From a checkpoint of a small spectrogram enhancement model.
Model: 5.87M parameters, log mel input, arch unet, norm batchnorm, activation elu, widths [64, 128, 192, 256].
Training: muon at rate 0.01, 14000 steps.
Data: trained on drum patterns on synthesised drum kits, 26041 training examples, 103.2 epochs.
Rows from block 8 of a small spectrogram enhancement model, named by matrix and row number. Each number is 128 + 32 x the weight over its row's rms, rounded and kept within 0 to 255. All counts start at 0. Numbers have three digits each.
After each channel's rows are labels from the 100 clips, of 14976, where the channel reaches its highest value: "top examples" is what is common among them; "peak in band" is the frequency band that holds the peak. Only what is clearly more common there than usual is listed. The data: drum patterns on synthesised drum kits.
# conv: 3x3 conv (model.enc.2.2.conv.weight, 192x192x3x3, each kernel summed), inputs 96-191

conv.28:120153068084173113122148096113071119088080157131116139157144099110103175107067183084106147120082073117157068170168168149099099116170188124127124095182183134101110167151167142118120110114100116095162099112103112152167160112137161114131161083080092093132127137188068160123146082147140158090
top examples: reverberation; text has "room"; text has "reverberant"; four on the floor
peak in band: 500 to 1000 Hz

conv.95:157153126150181140121082167162083161149056135127154080102112147140120110182164113121068114127134067095153117121100119104109146071086157117111123106118089118171113137125141152077165107107130159121093089071102125119128145074081152158190125146114077204114136110104157146173160099097065108109
top examples: mains hum
peak in band: 0 to 250 Hz

conv.152:114176117084187139150101109088128144107133122122098137161136153100094091101132106177172143124149056194102094137074156182119083092116091128124143186050166160113104158127094149147108162152139079144138122187094143091180153107117124122144165111175143108112108134123132122093134142059115126095
top examples: thin (high-pass)
peak in band: 250 to 500 Hz

conv.174:111131143120124121152148108144085079112133090103120099094121152163115179079122144105119119122117086146152154159135104139195144130078051116112140149174142124084092115114142147144153124178168179101177043152085133180144167066151131075125148169112089127127137114129123175102187153126084028111
top examples: mains hum
peak in band: 250 to 500 Hz

conv.51:172099121145135127149156066114165092140102147149153111145172138121147106093100133114107134110101160112115168101138145093125071134132130167140141104126132135079169203086092102165141145129093120190120112160103170148099113070170098109103149129131132188141126106148103098146112088185125181071
top examples: thin (high-pass)
peak in band: 500 to 1000 Hz; 1000 to 2000 Hz

conv.23:195131135117183142086133113145117147106080156120025100119106144092150150161126149137156107119126170030173169081149112130129130141139140102139113175105100121098105090167144138170152098137112117187147150148146142097123174101083136100144112114120097134137133157137163160172126094155097156150
top examples: open hi-hat
peak in band: 2000 to 4000 Hz

conv.108:102099116127118114138136169122122112131097076114128150134151167114156124043111145145133100094120120097131126117144086118150140136102132108133122131134103063129095158137111162110135102159112124105117055085085118110095070059115129097156130192100106146151173156085114123135161062182105141098
top examples: crash cymbal; clipping; text has "clipped"
peak in band: 4000 to 8000 Hz

conv.15:155162175159166142076124189163146108128116132148123128092113156103117153160149077085082105154123132125113195107162094091147171126129156121140155084152092122135179170097140127068094081151111174088159148114143162179077144114132089118070102105143124160111098129122109144191101130175150193126
top examples: muffled (low-pass)
peak in band: 500 to 1000 Hz; 250 to 500 Hz

conv.9:163157120171105093101145172155159140143187126149175123148162129146138114145178050113085187130155175151195178144142140144160148121120103191133135119109193106155121144145140125083114097161156111163104127157126167151152114080120116158142128122102115163161170157098192136155063121171146176139
top examples: muffled (low-pass)
peak in band: 0 to 250 Hz; 250 to 500 Hz

conv.3:122156157134095164152129164140086101134147162188113100140129139127118162094134069149088189128109115138117157128179080132114132134204190116168115092178160128130201112148125133074151126117151116117164123068152156168108130134110135181155117155084121175118145144096131159126081132158074174136
top examples: muffled (low-pass); rumble
peak in band: 250 to 500 Hz

conv.173:141103113134143102161115156137102109097095097160105101153147100180097110073121178139140190120170135148166149020085104126124093091123069204105124157134138140113135071136132123023118113155149139115123041087141138102117123115082088134162178120111171150152152178109153142131081112085114188159
top examples: reverberation; text has "reverberant"; text has "room"; white noise
peak in band: 2000 to 4000 Hz

conv.110:150152095117131111077102084122198187091144216122110092099136102076134077160147141191088152125123158099136096126065111126165104144139097129064111107109147108159145087097163118171107112177090096179109100100156111085122087121081124098116107077074129193114159113145167133215091128097127148123
top examples: mains hum
peak in band: 500 to 1000 Hz

conv.56:130124146105137129174189144148168080102113121136122128120209158182128093146122183117094115096187198126080112113095095119101140101039120199151104077121165148127118078108098126137177089119122156087115130163126083128134134134138136119158091104114128167092149126141114115099150126088148204148
top examples: open hi-hat; clipping; text has "clipped"
peak in band: 4000 to 8000 Hz

conv.29:080106110174098117080139181111149125084117126113131114091138153116108156102172173159136133151143103135079087158179076204194131137133151152137176089165141106104167115088129157069079081198108097202131129140178156145107138167114082119104133146122110131114083162157157126118099143176168132132
top examples: muffled (low-pass)
peak in band: 1000 to 2000 Hz

conv.168:115087101099144170152133115124143114114164126130110142155173115108155097141139100160134117140153108103135169145110097146083143134130138092142101107098073093071137071139117167078201108157123099123126205133149129149145146130138165109119161145128078199107118131038134083233137114145110069089
top examples: pink noise; clipping; text has "clipped"
peak in band: 2000 to 4000 Hz

conv.121:159112082100099143117109178124110124156156153096072104170094118140122122081181114091148086177106100091184103124125143127128146134088144110136105142098150109100085139123176138111160122119121108135136167149181121100177140142133120139094112215061147090144101146114161120079194150090161077102
top examples: mains hum; muffled (low-pass); rumble
peak in band: 0 to 250 Hz; 250 to 500 Hz

conv.17:093109147125172148163101139113078099152078162074150153098122123120143067122096115086103100096100108134136140114126139144179092123142138129108132104089131068140150088095097103063106114093117139145082100146096163108159169119088145050180096152112156118134145142120108168086121137103168134124
top examples: mains hum
peak in band: 250 to 500 Hz

conv.175:118131077122151146143115139035092153129175159131110084096124113153111095085142141133180099097125072109158169174197114152139171085125151120132109087149101067156210134159101140162122122097139150153107114145105154158145172128133150121137153129144165138133114092204108176116148121150124099125
top examples: muffled (low-pass)
peak in band: 250 to 500 Hz

conv.21:125158104076168143105142129131079131184133110154157115121152143157110142134147185149089149121166150158084135178099125140107132122125053164087149143187164187136116096132088117136114126123163145166121079072138143205130102074116058157150131096150119162125178166127132097083108103136102179150
top examples: reverberation; text has "room"; text has "reverberant"; clap
peak in band: 1000 to 2000 Hz

conv.31:154083093149071137169166212105123116116043139139126119077179206114118078139161080155119126131157097086123152144133146119117137149105090159149127099140139159116105134142115178128134127164094116151158105195076121154117138145086096142149167186118148189168133121074125141121154158138128166180
top examples: reverberation; text has "reverberant"; one drop
peak in band: 250 to 500 Hz

conv.123:155086132179108157156149183133089134132165116083146152114088110140079117205155081145104176089132122087112201150087083158116182104139123095145118161098121094156148106134065149134113161077178123088176140105099141147131102102154140137136114056136138130127091139070146130144149168108111103172
top examples: thin (high-pass); pink noise; white noise
peak in band: 1000 to 2000 Hz

conv.125:148099104145163076095157143153153124116147130088136146108160077108083116078154094156154152148104167100089123069061115155117169073091157123164121107139078108119154136150126179139139137166070140112173147156148149147169147141082090107144148125132119146176144154122121121214142108133145133190
top examples: thin (high-pass); white noise; pink noise
peak in band: 250 to 500 Hz

conv.128:158098103124153103147222069136123131131130105073165147120119144101114149100127129152122165128091119095143103107126221141163140113135125127121091139105111145192106143138163180118154131159125115127157122177123141187111106162128080087113142123116105085161095121123102213093151151135124140160
top examples: reverberation; text has "room"; text has "reverberant"
peak in band: 250 to 500 Hz

conv.113:146122163174131206136075185098126071122100087135106124129098113163099115163126101131144108107158096093058164147192119112167172103159179150101141169183129124166115159120153117114146094147101167065095096123165114178139121156149120130090097105102104160113093075134090139120180139137122153077
top examples: mains hum
peak in band: 500 to 1000 Hz

conv.13:096113092161066156150164113118110089161175086153186124139111125150122163169151086179103141167156134097127129114157115051143115130117139139116088122187078152103139152110132101140115109144121162123158160231160121179097062163154057100133156068108111181139144183092108145114151138170116161155
top examples: open hi-hat; clipping; text has "clipped"
peak in band: 4000 to 8000 Hz

conv.58:147087095132115111188149084118138095143167148099152129104170112117129104099187080084143138126100142124125132107104150143148127099114136133145104109161126096163165115103138128141115186136150070131109168113089172140100170126093144100152089106093108168075125166123082172099171155119160104080
top examples: pink noise; thin (high-pass)
peak in band: 2000 to 4000 Hz

conv.115:091171080101173135130155184110122152102046173099093142077089128133098112146089177166160146128136067151122081171143152162128087102104150156093122095212116118118139151117110128140102125155061131203083107138131149102173143175133147156146229167135093111146138074105107175094145104109125090086
top examples: thin (high-pass)
peak in band: 500 to 1000 Hz; 250 to 500 Hz

conv.100:156119090148114154128092152129075069137140176099170157106145134072117129172149160108208128119091164037106049149109106114208125099069103106132137108135102084168120104082086108119117147103099124101083146117072122175076160097133112136158098148123138132152134084133113117155158135127164135134
top examples: thin (high-pass); pink noise; white noise
peak in band: 2000 to 4000 Hz

conv.39:016116115154107129152067066100068100097140181115138103139140103134149126115084153123124132140136125065062117096133101118130068106085116098103129149142105143093071137097055132115140135070141093121117126102125076126153128129086113093129111165108124141122087132096063122209182146134182161127
top examples: open hi-hat; clipping; text has "clipped"
peak in band: 4000 to 8000 Hz

conv.40:138080102115165117183077160114065121119110207107110196067067164128134172089123081092101105140149126105112098103117124139112110146118145106144117132104135083137099147147139095133095106143088140129098185125093141142182111157108077171133122160088107122119116131133097108065138094064119120142
top examples: reverberation; text has "room"; text has "reverberant"; rimshot
peak in band: 500 to 1000 Hz

conv.66:140103091135099159159078105129144127141091130079098128179069095067111130152129146137134131123126112075135159058148169140112092083033079119077126145105152137111159104100129123098111141122111106109151145061166139121112092134133143120152073184084165075102096131065108093124173153131161084087
top examples: dembow; clipping; text has "clipped"
peak in band: 1000 to 2000 Hz

conv.114:138152130155164158132103147119122113130142174063084148094084152108097148163141091123076115144090162166112134136136144049148109096084137083150144104130056013157076132112152155117103086109125109155142079149147154147104137153194131150198093125136084155126131126085171150069136118156102079091
top examples: rumble; clipping; text has "clipped"
peak in band: 500 to 1000 Hz

conv.55:085142134105115125136110172132118143112100114103163151090095124093129152082160105156116119143104184187122095133158065149164135131180083163141060050110125126086137120121159140003124120206140142141155117115175061141104109140078061106156110091135140124128123109117124184066123087155137120098
top examples: muffled (low-pass)
peak in band: 0 to 250 Hz

conv.71:123088202188106118153097116124145080165147093196134128132195085142120142173107089140103145134144115111134111071052141066112133114175143112117153170145134121137147106155151162127142135172079148144102132129155115136080080165071113107120110112161131162089155162159096153154135123156146197144
top examples: crash cymbal; clipping; text has "clipped"
peak in band: 4000 to 8000 Hz

conv.112:112181115153115102142144152183131108137117127134217121104071120069146114136114147151114153097128097121076091106102153123182062100137102149142098100104161142157154125144191103142123126149168138172065156109098163132175097149106144158118081136094139130071116118117179187080115137111137192136
top examples: crash cymbal; clipping; text has "clipped"; pattern: one drop
peak in band: 4000 to 8000 Hz

conv.146:161132097148133127137098149134160085115221092057095088148159127145162148120128105165123091108140162139148180121200122103130096123145166117131188124132115096107135122060134160173134131129116163132154130133135130139131126171062155105158081186084143101089163149119095076133100143107118138058
top examples: rumble; mains hum; muffled (low-pass)
peak in band: 500 to 1000 Hz

conv.158:142086122174132172174141142125108123153156102060144108140134080110130179192140131170105153117201115083161118132172140071091106147108112103163099115144061135119104185090108156128118156156116130119144126122144104104110110130128097136109104166072102142147122126076112120122072190142094117108
top examples: rumble; muffled (low-pass)
peak in band: 250 to 500 Hz; 500 to 1000 Hz